{"model": "class-conditioned image diffusion model", "dataset": "made-up waving flags", "train_examples": 48750, "image_size": 32, "horizontal_flip": false, "conditioning": "class", "arch": "unet", "objective": "epsilon", "cond_dim": 256, "targets": ["layout"], "num_classes": 15, "cond_dropout": 0.1, "norm": "groupnorm", "activation": "silu", "weight_standardization": false, "channel_attention": "se", "widths": [64, 128, 128, 128], "blocks_per_level": 1, "scale_shift_norm": false, "dropout": 0.05, "attention": true, "upsampling": "transposed_conv", "init": "torch_default", "residual_init": "scaled_by_depth", "optimizer": "adamw", "lr": 0.0038, "beta1": 0.95, "beta2": 0.95, "eps": 1e-06, "magnitude_pruning": 0.3, "steps": 7600, "batch_size": 256, "epochs": 39.9, "lr_schedule": "cosine", "final_lr_fraction": 0.1, "warmup_steps": 380, "weight_decay": 0.04}
Rows from block 6, named by matrix and row number. Each number is 500 + 40 x the weight over its row's rms, rounded and kept within 0 to 999. All counts start at 0. Numbers have three digits each. After the name is the row's rms in percent of the matrix's.
# emb: conditioning projection (model.mid.2.emb.weight, 128x256), inputs 0-127
emb.17 090:500426418418500445500500536577500500500500555500500525500525500455500523492454549464500500500500467546500621553500547419467435539535500500500500500568500500451500478522500457522500536491618499545562424538500613538532500525471500500500462530500500500500484556500538541500500527465536500533545500518543461549454521477481478517558500446438487481551464500500500581500461500545500500500488
emb.18 080:471421571422491451453500570472448472600544480393500467500500500500532475500471507558500500488500455500500388500478445500454500500500482467588475500544500461500500548560558561500468555500544500519474450536500500560466491500468527613500495475500444500469500500500463500457500440429530550521522547525500490526413437443579523477538500500538500524500547480500520578487500517457429500517468
emb.19 071:459485466500461519500516449428457500538447555500486514522530513500558500530489559448548465559500507500520452500509500451543500438492500472467431452500520459534442450459500449527500500500487481474516579445456503445457530463500437422533500524449529481459454469500457536461531450406457500447500425500500500462475435565538500518540560453527531515424500453500469546408484529500456500500550
emb.20 111:500461465500526476500477592482500527573462519500544500542500466477466465538496518540500483529534462477500454474499433556476433500446436500473572452456457512535524500542537572464500500500500597459492500500535500474500509516507500559488500466500456476500468479500470537500441500515531531468514551457500500521500523500534461457477549500457533500426531460500463443465467553533500500505545
emb.21 067:500553417465539500579500437558537469500450468500474539500463500500500493453455529455477436495461500500500478560537500500593500434472437500432500500525505552500447500526500451563500535500447521500447442534478514500500460539500540500556520517536446500457471450524500513499447510549474500538439452563500451500556500552450455468477465533554557444500500513500489454463527438500524543500454
emb.22 059:527596572546431500500557495500554540500466500560577525500563551450520546545458575442500552500463508500567500500475453500550532437537500500485535424500500500451475567500487419437574516500465426500500478527551540500500459554414500557531512444500558478430500500473500451571531500500525465433474521424541517500500492553521458500500459456500463500444530419556566500500474515500432548479574
emb.23 066:557563552538458500545500498452500500500456485539536451450472525550531465500500458527534469539552545500484518447533500425521500500438457553571500500472559500442443500467463419454560500500500539523500556463500439477500449459457518500500500535542475479462531500479431455461522462500543500553532520469500455534533463500443480463434491463500554461507480442553459530517458452451500452548451
emb.24 072:468527468529500500515457500500535448472500448500500500541515500500523500500458482455535472458423553551473457500444500500471525460500500467500422455500468500511455467546490509500476515500500431528519544531461458439527538545500513500550439468500500532484500500500474500451605449421543500449500502429530455500500422567532500500447544526483476457450541502554456454500473503474473446500525
emb.25 117:500500500461500466500524544478471473500592459500473500461451500545500500470490535521500500548500436526463442500500500577479563507519480481500500502500500523557535500529478500500500551440500538466505477458500500556479500508632453500500508527455500500555486524515500451500396463617536500517500472578519500456500500500517500500488537544591525500446500488546539519591477500500423564500504
emb.26 069:433500500500552565500481467481476480655468424500500441472500500474500435523540500537504462449500472500500426436524473500522465537535477500564500500430479500441463500500489500500444535477420538517500500500551500440500422454551535451500540475407500500453513435500549447441500528500500474451462455476497500415500452551443554477434467539550439500500525517531500437544536558434500452500453
emb.27 139:546543500548461500473479445449517464500523484500500530500500521509521532480466481452521490500485579500519637541487562444500506458500523519480502468544530500457500479480500396531524528605500378493480478500500563500500468500423500425447472508486500511517500500500555548500565500500500461479476500500509471530531500523459510500500434513440515471598477500500485535466508456550500461549450
emb.28 070:492500500543545578526445481523500550500500467542417500527500500466515500465510467473542528484500451560483476584500500462500564463464500500456500500500579500471496500431500500546527500442548500500521391500500472459469555564458500500426516463565519562500464541457502454558500410454532439500464460500435456564498554549500458500543500534560553514500477512500500500500533445500529591566458
emb.29 070:500529538472525478500525537452555482601492486567566467460500533459500520521500520566597522500500528469549459467460442500547476500500537463564465514500552524460500547447536535480479500520544500500430500538500523475500526500506461500512479519549557500500510445543445563500500462392553500516521468456537513464500412500462560562446467472441574500466571543551548467443488563512500465434466
emb.30 141:454435524407544484478485549500485528473500533425525474500451464491500500500488528546484500553500476468522401500500440545500500560532470468543534520500453493552507534524541570500500500482566631521500447516550500500500535537500478587500553491540466500525474500462500500500491462500508500523475500468498505500521515462550500435554535494531473536445506500468505559482500492455441527500566
emb.31 081:500500500583462464463500425560500500448457524466531500528538585500500500488564500448457500428500500500448574500523500469429515500451479500466500500487500515464450556546500500500559538461498500543500554489500478456537500470500500371499467526500500548502500500499542538467500500500500532456545500478586500500500541498561500500500500531500436500544500500522467500500527500517500479500500
emb.32 083:500500529516491544500540500551500479653410500565524437551537500475514500519458481500500527444562500528500500562462379500500500500532500500580542500524419456471522538500458581500451531500500602521500565473488570523528500500575500561579542535543453456474512519413404520500500519478500474521496500432500533500430500485553500513553553466453500500428526500500439548500500480554511533518500
emb.33 089:453521500553471500500534408442552500428552459500552500527500500529548500511533500472472519465466564518450552430500561407466500411478577531500500468500500464484451500474430445463500468450385370543505500451457500470478453500500500371500439500407500533545500467511465485523539526515541449476518500462472493466500501500448531500464465480500500476500555512500495441526500519507481500553456
emb.34 072:487527440471500500500480500518474533500440532500500462449527534563525481500512481468546449535500550475500464541500449467586481446437467500524492574500557541524458470500464535529440539469482500569534504561500543554500536525426528500439565500500544500460476541396500458521581528464518522500441471462514403569540461545456539525461545449477559500440500549500518500504471519549516500464457
emb.35 088:500500500464539526523500466544515500631500487388556437500500523513453500500500521522500452480500460545477512542500421500531539500535533500501500410461490463500535456500500500500500554446491500500460522445492422473482500459473449456539540464442500531447516500470437480433500500500500500527500508469500445500500407500500459460530597561500500437439553468450500500516432500500500476470460
emb.36 067:500500500500500527475547608459500500580479500500500522450485458458500442459527500535451562453523550517500443500565483508448500557575540472570550526500550443544442485500500513500500538553500589534553451500456570558475500534500500600510500522468560457539453456558442434435500550441476530527521468500564529500422455543565541500500555478500477523516500568500526543427500532447500500533455
emb.37 176:500626454500500460539480485512500533304555478500533531500529482500500463461527536500477469500500543481500538451464567532515472447517475500473517565500483500542500563500500500472549493532500500500527496500453500508457517531500550448476502488485500530536486549576567500500500500500489500481468508554531500500639648531500517539470412500532500500534437522538500432491500480474526500541500
emb.38 075:478521541519500500527521500454488500588482539486553444540545474523510500575443469530500500500500575530585554500553490500559500459441541545555459518544500564531500437527500525542518570500488500482475500548500547500523500500500459453538478533455500538500546474424500500500504562606500500468534500462481500500500459524462462456438517487500518500558529500558548521562502472560500525485428
emb.39 107:493443500456573500500521535500523519500517535500476500500435472478500562467518500500500500556521445526519424500500451589500539583496487469500481532500500447500535500548532541570450500463575589500440368457533542497542500500500453500498477470610452500471478533540525500500502473500513514519500551573441500500500500500574500500558599527575480470485543500497500500500443517500500512500510
emb.40 099:381500500500440437467500500485491535500500513500500525523496600464500429470500454500500500431542487533500516500477564500500451500524594471526500475500453500500500534500554450437571500530500500500500500500536528500518500470540563583500500500536500500500539535500511500500500531500531563545536555500585550503500476564491497500513467512511472599559437500500450508500500500423482476539500
emb.41 075:471500516467500546539552419547454480477500500399517500527560445565500465489500486500469475541426557474434541491500500408522483557493445537535443500433486507500535479445457442500538500475576427459436500436453520500469481547402504472454500450514500511500500522537445426525562444500500512500453431500456500481500413500500500500466548540431500422452500500444473544500508520571500465530467
emb.42 076:547456477546519591477547478500549478557443541396533405500500500567538500530500478522519533478432499471500511539454433420477500467500445482500433415464483458500500531537486461476500464449495426500514500472462467500515500477500432454443500512433513500500556448471468457424541433500536484500500427500431500500500435442500481527464500446488500500420484462464553500497462500584529465500540
emb.43 087:500500500464499500500487508529500453648539472408515500466442453476461500535458462500541480537481445500561500544500500480500572540526543453576478396450452486500500459518500544533513493430500500456439534480500441472500500464520461465480500456479526534487532454473430488480449450559500519500533429500438472500500446419532500466500500547475475500469597500500476569520451457557500500462509
emb.44 131:552572500530476490500486480502513492403500501500525508500500542500517500500454495441500445454469544526485642566482553443486484426528459514472577524500543500496477500453470400500500499539516412478500445500500559500500460514463500500500441542459515532533477500563586533500540562501460467451473471500471529500500540546500494500448454500425497500579492521545516524500524509500563500500513
emb.45 153:500465500467512500483500557544509510500484500530500562526455524465500500500500530500469500527554431468533367500500431553429472540473452499500521563457501455539500489513500623500506515458539575500500500522500500521530530492523472586508545474520472521505469529437534500509463486446533536500500500500485472509500479524552500477500500468532468500462527493504472500500450500474464534500515
emb.46 081:563500519500500500500500571500485468500500560578448564532547513532549541535547539443460483500524500476541433443511536500500473470479482464500500500522518500500500563483500476480500500500458530500512586542500500454500567470471566540565495482565552433541530558436480514559493449500520564508500530500541500500621518528433450500466500547589465465520514500500521434495592467429500552500540
emb.47 065:500500584463447464526527500480500557616500500500500549432500500572462531524441467432518500454454445570500463562472500500500500531548465485460500500541529461500539533500561451481457477500575425536443500467528525524459449558541432500500556543423521428432500447538443466521500500592438448500526500500466441484464500500532536473566500534464538541500472545500475555500468500480478551470529
emb.48 063:500420500468537483529460447490469457500500469500500531530544522483500500577522562553474534548520500486545447500487440568438551546547500551500541518544541500449547500530529462479443533500500460500500500500554514460465530469431500483532457521462534477428500437513437512440534500500579547480479548461531500481426500478455552530570591437545548553500523451463500523422542443527416500430451
emb.49 098:500500500556500451519522500500467500476500446500554500477475451526527483536500538485500500500548431519479503500500500486515538535543500467500500482533421477578511537473500500446500481456423452424523500526500422513452486500635502500500443543433466489553429500528500474500442439672500500500535491558546500501572542500484500564500454544556473492500529526476541500587534452524440545549525
emb.50 065:483542574548500542474500470570458500602500500392543520475500500500472500574443500529500538500524500519467509500446500535500490482551431500478471529520554500440524558479451482447450500457483474500519472461484511556443526461500463433564472516513545500413577521574535440500586550500457440568441462534525506439406551561444475500481609440541517462525500500526541525500525456537449531500500
emb.51 064:558500576460487500530546387500521549556526469500500533519526553543445444524529451439556538457432519500447514514543500525474500438543510560480539534533500545431529541500450491460500550537442500456477500430473514460500500481500522475550500437500447551500539536521480445508522556490477500443469467481456425481453500447442500467500500449500448500425500442500539572514449439528553439453461
emb.52 093:491500487422563500492520547535481542500500497520500548523500523500448500470480515574476500530481500528500428481500500609551509561434586472500500552446500500500500529500500500500430500475487500500500420500576500500533500468560487558500579494565500533565500500414543485500500465500500500500550561583500478463543500451563500500480500500500540539467478482475500555500474543482468553485500
emb.53 068:500439500513500564500500500497500547620425540500500500451534528462549438463500500472548500480409500486462516500553500430444527469529500528500430525521444448433500500500500500500500541448449455452500464500500512452500458448515527500536500522500500472509471406500433539500520470437500428464479500416500500500418500549531564549483483517482500556425536517460500500499500441500455476520468
emb.54 086:500500500566500551500500464493537454640500454399500463431520500500448545500458500522500500497472523500545420520500500500530547486500557531500443548473500515457552531525500552531461563500471464559500516432502450480458500500485471541500500464500457502428561449457482479521514514500533460500480442500500516530500433420537471535535500568497531477525551435500477478500500479554436500500518
emb.55 167:500542451529470490500500500515534500323516539461532500475537520480563458465500473459482482438500500487500595500488590401511453440536502500500550482532521500525500524500518422526500436488500500499536427509478564500488483524500549471476473500500519500500466539563572500500500568500500478478500490483500513491556559541517500550500452476445500500500419500525474500491500475531551500538525
emb.56 066:500522567548436572551500430457520500634459500402540500500540564480556436475440500500513500483468534528543437500523500500518485466481436479500467500546500500500432441500500446500456500519500438500427535500500513452500500546500456471528532513531500500515547434514500500499538500463446450500559521473500433500435500536545478538546491475556475440500469466448550543422453484555500459456490
emb.57 087:480500500500500470488500500500476535584521455500500551535476452469500548473535470457500478531518500500538439500532500500499521466428449522500592500531441470540477461521500613500500478496570603474486500500500470545514521472544492545500572454500475486461479552500438483500522500501500530500453500500500500472500443500508514500442500523525464474421508500419439530482500522491500474512513
emb.58 082:500549449434562443482480500542500512392500551500500500500534500485452580446481500500438500556466500461500500500500485500545537533500500531500585497500500455458534500540500466561422537479593496515551500482511453457500500472500531500500527450527555535461522500500539473454500563492514556485460517444421454535572500505540451418517451538500552442465500500556513543440528534541500469495502
emb.59 098:500500500438499507500521500500449536682442538494520505517451500506438500536500456500538560533534471500541408497519448559520543500478551487500477470455450464519488434562579582500465516470500594471459552510520461521531500526580441534559500500558457500466520433506433500473460500500517500460500471426500500472500412500500455500500566521548513522445500522468530544486500500500461530500486
emb.60 101:500616496552545500466500500448519473500571411593554500527526500449500520545552462467491500467536500544456506471524626511500520476500500500468543541500500485552500500527542433474556484608414463500500650491500506448500458500509524500438500534500533511529500543500570539591558500500500540500467488591500569455542500545428494449500500538515500474632464495500500500500500500461570465541500
emb.61 128:500500500494546472480517550500500500334500509594495493520485500490494458500491546536532500502500476500500489527461524494453500500500500472500500522470469521544454500500532496500500500491500531509552524543524500508512541500500516577438500527516500508578500565502500528532503466418500553500462506500526484458584621542500498467500412500500523536500460500500492500477546499433500511528567
emb.62 064:445500500450441461500570483469568513601467546506536500543518520479470525450472500451481500500547500543432430544557442447528523459452529528535472475500500500452466534477488447500445500438549489479463500446488500460500468556500512500558527500500500544446567500537461542530469500500565500536500454500500440500500456487500500575461591534500573500440550465500478474449524500517424500500479
emb.63 068:473418548530541475520534570500500500625407500481507463500472492460537516500459519519509582500500500500478500468500425550475467594484500464492464500454450512453472500540500545479500541500564500525500500500500443527500518550551439536538500479462500547450479441471455521423500500463518500448455466500468510525500426439500542525500601538478474469500477447500444500435456450522530500500460
emb.64 081:467544551573500444500516460449500515603548500588546500500523552465526446519474487445525472537573500500560551500525547499513500518500537554536429500500526500528462500465500453469500500533414449500539500480500517518446462518449541500515500465451537529462479442500450485551518508425536487547542468573468528466482567488434465522523448500522500500559518527494550435500489540520500456537458
emb.65 080:500472457555507500500516533526467457645440466634449557500469537465531443566514525475472544500500476479513500500500459471447430500428500500500500500456460532535492493500500590500453566590500552500500500500475432532500446460502482520543539530437457500419549474413537500518500500500553519500536500500490449500434500500438500463500562518542475555500500500500500432460500568453500534514451
emb.66 079:471500548480529515500500609424506473558527517611554500500500447514500549500573456479500518500543454531563422544434435500521442571468430438541538509531535540533500529516575574439557548500535583500474500544531441471472468454500451553512500528500500500445464525500477500500500479500475500500519465467500547500444500560500500414527461468500541478500470500434489500555486465500500535472521
emb.67 069:502478530534498540490456500528486531517500460474500500454500500483551461508575445459487473451500500450500470530500483500535429537500609526572465500500500481533525557578570458500500523487448500500500500555463503460500475465500566500570500450500500421492538500465453553577433464472448449524550553588597473455500461478565566524547529547544467593597451565585500526500563500500443500500511
emb.68 115:500486471500500450500520603517500554572444500560531427500461442521528506473521541528548529500478426500500443573503500500465455581536457460500500388500500500486500500500500544528471500466500609500500479500528543514562500480550436500500552524500462500521464502500458490500500527524500500529511550500500472557457441500573460500487500511451500488500552500436500500483456522493500500500500
emb.69 121:500454584508500500500500500480531500704500466500500500500453500500428585500483466500500500500491481508506448500533483585492563546444485474500456484542486500471500500500515549500470552567460500500500549500500500500515500454554469500556544484452476497469530500436462469514457481596515478500546485569466558473444413439472466462476500543564500500476542527500519500500519487519512520500426
emb.70 069:500541432500454555470500433528474479557553471578460447500483469500500500542446546442545442500459500525500500500500518474560478476500504540500500500436480540429455500467423500459500521500415415517520575535518407463454500519431507500500470471500500553526500421433450455500522505500442416500521500460479428451527500483459528485446434552500474521528500465535558451455541442546544539500500
emb.71 138:483429543500551500492492563535514484500474500510514541503446471476500500500510523500507500532514467500500465571500399518476461558500500469547574500491507477516500519566567577500431517500500605470524500542529532500500550517500475603500500473536475500490500500547452469471556500484500573500472542423473488540500458500583514437469562476552522500485541497452500577500500536483518500465527
emb.72 085:541550500455450500508500464500481500553500513577500500527525568500541473517460468500513500453451557500542500582566565500466443455470465515500496500485542545457481500469470498535500514585568471476500561525434543500500481500500500523500528500453500485466500451500551500473538533414473471447455560500523460481500478533466548500461471500500548500541537553532500575463500507500551432448515
emb.73 069:537580500560544463446500511465467553509500429585452547489467484468500538470546549500500436532481540473458519411433537500461500500500500500500517580500546462433439527541500516500473500535449500530442621500462500500520541500452482429500458537528500530531539500500500468458555443423533500500470500534500508531470451551444514500530443500469477466500500500463500515500500500476477466551438
emb.74 121:456467464452500469538486531567488524359500534500462500545521487535551497509474500548452500520525456534544500500536487462465500461485441469500537557500500487546500559467500533519516472460573571475540365537519500547500516553477500589471541528557464440539462572500541510432500493449515530525500500514542500508622537493500475500531500500555500500435458527500456491500516500453500500500542
emb.75 259:500541501500527500556512503534526475306526526417500511457518537500509518462477500475449472532510528500500541490500610500528500500556554533511511537537500500535475520488500439520481459426500440510482378500494534545507522500511548482500464521500522500555470543573573500485501500511500495512522469500533527500595611454515492546500470521526500481500453490564519490500544484489500484500500
emb.76 095:449533459541450538411467418500500532500416546467446368548476537522550420533472500491500500502500518524529538500465434413440533480505432524500433448500467521431500500462467440500539500500500464515533516499500495500512500527500506487500432532483512469500473500500480486496500500431564415523528500500478519500500441535459559564489500500395500459461554437485534480500500500507471483500486
emb.77 081:537444477540500578512500441500472483595552506491517500455500476560453546547469483487500470517444463536456537500466439543500476516440500542517500470500500513500522463469500521500470554500500407500500582526547500456519454457500500428555500520414557500464500508448468500531500500481480422500554462500484520500424415486432543543451546529461556500500558464500532500516480531548517450528526
emb.78 081:500515500570429537509545471500516462500474441494561526500486528500537531500556544546581468500478543513514500500500439494511560516453467523515438448524426500461500469514418525455568550454500440448466589500471397459532485500500474436500465537443542557526519500410522529466446456568463500500500500562535483459500500563500518542471484472500537455500524537528500407500562531540451531500451
emb.79 077:500500464500500567459500462500500548629500426489500518462559500530461500541500549531557455445442548500530465440526500454500470472514500464500421524426500550449480552500453451500500500570444500537439500542500500473525500526500474500500500523443570540500476422450479546521500476442476455460480533500525526438442500531500545480543438546463465530548500500500475500504550481517500523479461
emb.80 066:500473539529464571510528500538534500500448558450432444480476500558500508481481500468548479500438469483461504484544500441465527530533465500546466526454532537444479500546473401500540437454500521500440552442500543545532465554390500526522455437505500522521537528500470500500590548500562413478450500434500415469438458524482465500560557500462453442447540500476451521438538526525440500500456
emb.81 090:521537456500505500488500538547500552424500540500437524538487500495531500449489500500519490460500498444545467500500417540451500480485534529568533500457426462500453532558539530500509504429602564515474500538500523521522556489533451626500500528575500457500500554556500476500577500500470571470485574421567510552554514537574471500500520500500519554455441558500500532437491540525482500423591
emb.82 111:474528500500500500561506456486500500377500526500554565486555548525476500500482488465500500455559534543500566500500657573514500500500500561439500500500566500471529481539500443473489459476389500500480465518438492500500511485500554500500500500529500558548547500500565484544416463567460482467539500500551560500560591500438500541500445505481477478500474484572500500543550522511487485500476
emb.83 075:579412561442500500552547500535521521621523448500529500539500447550500550539489500541472500589552500522444448560547500500492491500471500467500482463471577500534500431500483500500457551440500563532423443500541533480500500550476500547500500537550520544517470418460500500544456500500518473473539448470500439563500399453487500467500594500529525466431529429500479558522468500484500525454457
emb.84 122:509418551448534467432500566526452481646445513484524500506500490465500500521541517526500493479507450522500451549500409500500500500444543500569460449500475463514490466519537553542471554500500586549479500479543492500526500465522436551533534493500500463457515500457415528519501481500500546500523500456500500500383500450549470429482600500442500500500500482512500560511458500500500520500524
emb.85 105:500541500500462500524488500492500517571500524425500451447473500480463541478540441421524525459392500542475542479500574442499552500484573516511471437482538500475544454500516500494454500602500500549456607470505500500514500472544500417500500500500537500500500472478500469500544500500447481470533475517549471516483405500458477474461491500551478500573520542476500583500530521500494445457421
emb.86 105:500498510500568500576464527526534512500492472550454577500469500468458500522495463453500561557524540469531489500520542500500482475439411440500578600487500500500500462483567531500500500500500554500500533534438452528455547512526501530500540450537500478500551560415487500521500500513516531500460518466476500537585471522500479415523500490616500500500500500525500483500478475500500529465478
emb.87 208:539570500500470508535484480514530476326558534434500513482516505479505545483500474445432458528474552522480599500500626453500500439564485500500528500535558489469497518470487382523514479485517417480500405500472541535478515517483518500474438527472540517500490527582573500500566500480476500495500473546500479500582548512504500530473475476477480500500471500566500500500512500500529485500486
emb.88 076:500500500560532562518528493500500472638500521540476500535440452509526526500457458500531545500454531522527500521500406437446535473542526484486500500478437534543532444520500500478526479528434500500453500458488432443500452481506525419581484518436500540453478500541427452447547520439458479527527417500530500474408471471452530548548468544522500545500574475463485533503546512500454485500481
emb.89 094:448476500564464459500500468500484500500500447500500500530472533522533461461541523548500541408458500500525552459466500500510500523500500539500429500500427500500567500520562500465500500581412510500477579480549500454479500450607523543500459500543500572530447500500540500500417481602540514500500500500587555515500432481508512538519500480408500500500529500470546500592535500500500516500500
emb.90 133:542493469512523500500481500533500536355572537500526500478512500513501475484453500500431503500500506471500461532500500500496500473500430521447554500500500500504500562500500460500512500457559525458503357466533500555479500537518511500483470500500452504521482550524567500510511500500540507500473500564500500525621615514500470532542500473500531508500465500500477529500500500500450523500500
emb.91 165:474406484451503457467515551526500516601500512577482534537462500486483500511523500577500550520545455500540418500500388515453464529473500475528527483461428500549488485479500632464500500500565583500555501500500470505514526493516500561475562500500500520461453540500456500500462500506558549517469540500500514480500461534500450436507527484526473500475526483447500505500476500467500533500534
emb.92 065:478551455577415500500563500549500543537500568500450499500519502500525467476554500557487541500500500532526503583514500500500475489500446500500465500456500515500500478430448500518488500512459484500500571536567453500427500526445500461554410500500500500523519459592461454500500500442460455481509500375500433483477484500500500490561500436443477500500533423438539479500523446476500435546577
emb.93 123:457500585500500520470500556500489455643530471500549498500477496532500500500500466500554540441500500500541500386517500500433520478500500491500423503482500500559523490500500500427539562542421488508492627493500456520486500500565500485564537487428523543526480458421455500500413500598547459520500497533556569500500485536483500564464455511532500571482537542456500500587521500462456531541443
emb.94 064:500575577500478582463500543438469500525518539441534500472500542500463421522451560500485519558500500455500534500460500500500444542544542536500403461414548500500442500500537447458500440521448449541500479513458454428516467500517500530500500500427531451537551424500418431551500515418461413465500457500500510474414450540479556484488485537457500537500468435472455529500469449500500461483537
emb.95 066:500567500549478566439500459549508500524500526453500512448500500553562500453500500534544516449553509479540500577500500500500464551452517513465427477500568500541448538500489415500500500500559500439550500445556500500471475471442500420468500445500452509424474500474435500500500506387500500500476500500500500554447441570436458558536548500449455500500563423456500555451451517533500520500558
emb.96 071:500514556562536500454500500463538525566516473545532416537500441523554520552477544554500480442500509562525461455500390500538558542463468485459435500500415476457443475456470465500559474520486439478500463460500510500500480469444517460550453483425473548482509417451413514464534439470479500500454447462467432527521410533500552575500521466500468500447551500440528511513542452457500500500465
emb.97 068:470461500500537469478518556557453500569500480443535477500456452529500565485548453500500469500500431521525500500466419496456500536500533533564466476519551487500541466447500558554468500500433563464454444500500524525500500454513536584500466500557500478480542500420455443452525459445500500500547441500500477500463457476425448546500581523572522555500455542532500525545513456500450450500459
emb.98 066:500539500558463500500549420461513465500500500500579500500514534525451459500430530492462518470452453500563500535500530449526533423537551480500523463472513500500445500454432479451500554507540440500500472528500500547525441530500439430500500500465542454500500534500530459465447500434492395532532500500451440445438515533436457588500500469500469465500525500472473514507545522518456500476500
emb.99 099:535576452500545475500500455500540461378554505545426529464500546477477552463520522421473480469500500532500500500545500519525534479500500519433500500500558570508489500457484500500541486500500376566484500500444504477444440517500556417472476510526500544500500455430629480566441500555465500454518475585517551467532591541500500486541440519500533529539500500577521501500528512467500478500462
emb.100 119:464441500454546527500479545500460528609485500510533526508451500484495505532483482500519526500484447465548405500515401560500500565473547500564469474468470500493500462548500573491505474487556662523468555489553500483500509518531462592498548475523431464458453522482452456500483500445500553500500500514488518500399450500526460481538554500542472500500500510491500528500464526464472513500488
emb.101 074:500443500568500527461464500524472473600428528444547500450534442476537500500464464555500550455476460532460518500511500500500500559523500458494439413500441474459531527510427450467471456454482437539544462434479501472469473471500464434500461518446553500440463500490500433500500510587533470549500442500500539500500500471542533525489527534500459534444579527529500510512500446500445529534481
emb.102 098:521434479453500458536535589549500513550500533409522500530465510466473530500459530573467500500568399473500426524500434541480461500520477500500500500485493465485526534500500591470445519451574635490465395519527541500500500529564458634581500500587500463500529500460500500500439481497557500526479564542443500471461479448552527443529563525556530529455541500500541547500500500500500541500500
emb.103 181:552593500533496485500459469404500489463544500619537500500514502474487500500509474500500478488500559470537585500500534460543522464530535500457498500472544500525500500491500409474540522529460500518523557500439531500500487463451472407413490513537500538500540518500518532571581500459436488488457504500469548500535500518451492481430425534417530500626461530500524500516500500493577484500451
emb.104 075:500526500575524545500500450533500500587483500426543413454500455468445500524500457471537500451445500527500512425462468518444563500465500520551514437563500437512456534500500500455537462424500500466538542426500430500476461553546457422466500500449506500476517451518483479500424500641500447500475467524474467500446500532482518575500546456425454461438548500459500500560473447533500528468500
emb.105 081:579511411500532543541554524505519483465463500459464478500457435473500557459484543466484500559500458522500463544476500500500467463554500500500594523449579468500500512524500436495500520521500458454455401487459500469527500522537500569467527540500516500500541548500587460500500500566469462484500500541429500500500432548543500440454547500500549500500453500500444577520514500587500559462500
emb.106 112:500539467526452500474474475500530481451518456573500500543491558461500436500550500500558500500500536474500500429500570465454500500500540472565500442535500500556547542497543544440555500565404507500525657476473547500500470504500566544500484500463500500519500500500469550500500500500500524480500565463562573466473488500528484526512447525500500581500463494462471500535552499500500530548484
emb.107 066:545500500471500500539533443483511500601500552500500454540444523478458459556466528453500500457556549521500500500454442442476457555451536549500529500453468500500500481547500500525448500513500500469475500435536439516536440555396500500565464559500500521460500532517500500543525550432454500547550457411428532445433455530533475565471491453469521500424500463434500548500455475559500478500532
emb.108 080:544437467500500462478500500500500500383500556500500593474525500500500488450514464500447500500500500500537559567553568500532460437560439534539553487587612447500500500500535434470542462500583536450517355466500500500529473516500529500500535545479482539500500529500500503500500509500545557544483554452500500457554500449558526500546568467567474548555446547477487562500463500526500570500542
emb.109 078:460480574466500437590528500566443475500537500470441524545465509500472453534550500534500477500500524440538500539518500568500473493533537456500525529500555472516524550500574554528472500572500590526543500481444539500500500537535468560597491475500550500475475524568561528500500519521555553491470524449589557525535546444469471445539469483500500500500452470500478500500500545500532500500541
emb.110 072:535500500540460544547549432460455500594464547426545500471456438500528500524451500463500457524481499526464500516540509459547571538516520500500457500548436500396435541500433549546500500500500408455462534532500500500551532537481471500549453541420510472500452500500423443431446500500460500555500424500511516479452500551447500477478475520454500476413500455500514500506500461562445500500452
emb.111 132:481479468437532461500523540552500533409500500416454500529500500528547500500500476500462495500500456484500412512529488543477465514500443500540562549500450477500442500514550536500458449464569609500522397542500500500545524533500500589488545490537476462500480500482500500415565500445531540500500500506555449508500533469568477436500494500561467497428500552511500500500464523457475477500522
emb.112 087:500500500470508500500500500557553467625449514500500500542500592500544500482543536566532542500551513544518524345462447573500526500427491462511500500500384500500435533544500616500488547563500460500500500500487508490500460500500494498538500518418463567500466523500500531461500481402539472529500500576500554450443463500467481500539464500537478560537551468500452500500544582469530493500484
emb.113 103:481477456400517500490539561500500517365512500463447500521527500540500489500500537523500500500514467528545469500500500524500500500500444468532500535515474532553500488559547556500500471452629595470486390544500544543547492500541474617409534467530466435549448551500500452417573489492519537537495563448472500529556528513500500500538503463529454532459449479458506500500456534485482500500555
emb.114 072:527464471571519480523540476500500484557473438500500451476558500466471520525539536500569473471475515500531500500457454500500460479456500500500454445500500526432538500500462500453489500539500407544500597458564428516500543521500500430522428500450512518453559446562500457500500500512472500449516509510446431549414431482460525545458481438500500441520487516516558519500500439500551474530457
emb.115 074:500500500586454500524479500520500500591500516500593462553545544550483432485489524500570472479455442467500447472503455500531525550500500460529421531463541547515485487476500543431496531442453425522533500461544523458519535500500542413556500475523551500544500438500472474473456533561556446500530446471544539473458549453434500591500496548448514555533500508566559445500461475456500519500459
emb.116 088:500445500500500454500480576568530462488500561519500500461490473481530518551537514500500518500500500500488393453560542500464500556500500500500532548500521500566467453539522584554500521473570500552483448540500497500487552526575476574500551500555451533481462528429537500500429500572532500527497537542490462500459464500538500434538545484552500534500464484454469532486457488433479568500532
emb.117 101:539487500500557457500537538500476500438558482500500500511455511487500539507459500509500536500540541528511408408480500572481528517526476482534500613551547528500523500471525528540500480500500536488464500521457480561469529539521553598500500535500500500528485554500539505452497500502500500531540521500544500500561500500513525500532500500585515539500466500546516500500539524445500565435461
emb.118 072:540447543500500538450481412444500443540557466533478500444500540553465500483500448457489466438528528552464500418536500547539577459527500468487428472500500537535526500538453441512500473526387500443457500514500500527544541459500500418511500447500500500471474504471538457500500525585540500500519449500517551518432482479433500561480500500500474472460538500558548424500500500463539500500500
emb.119 077:500542500576479465526529500523522550500540500541500453533551506512542525479455531500579455539500500500557538485511521442500483528530461443515451509511575527451551500500500500512581522552446500500500576500470529500443460457500500363500472500460478535514511431504500500500563507460544473450500426500425479500405469479459483477531532506509532519538500526500500452517500500500459447500470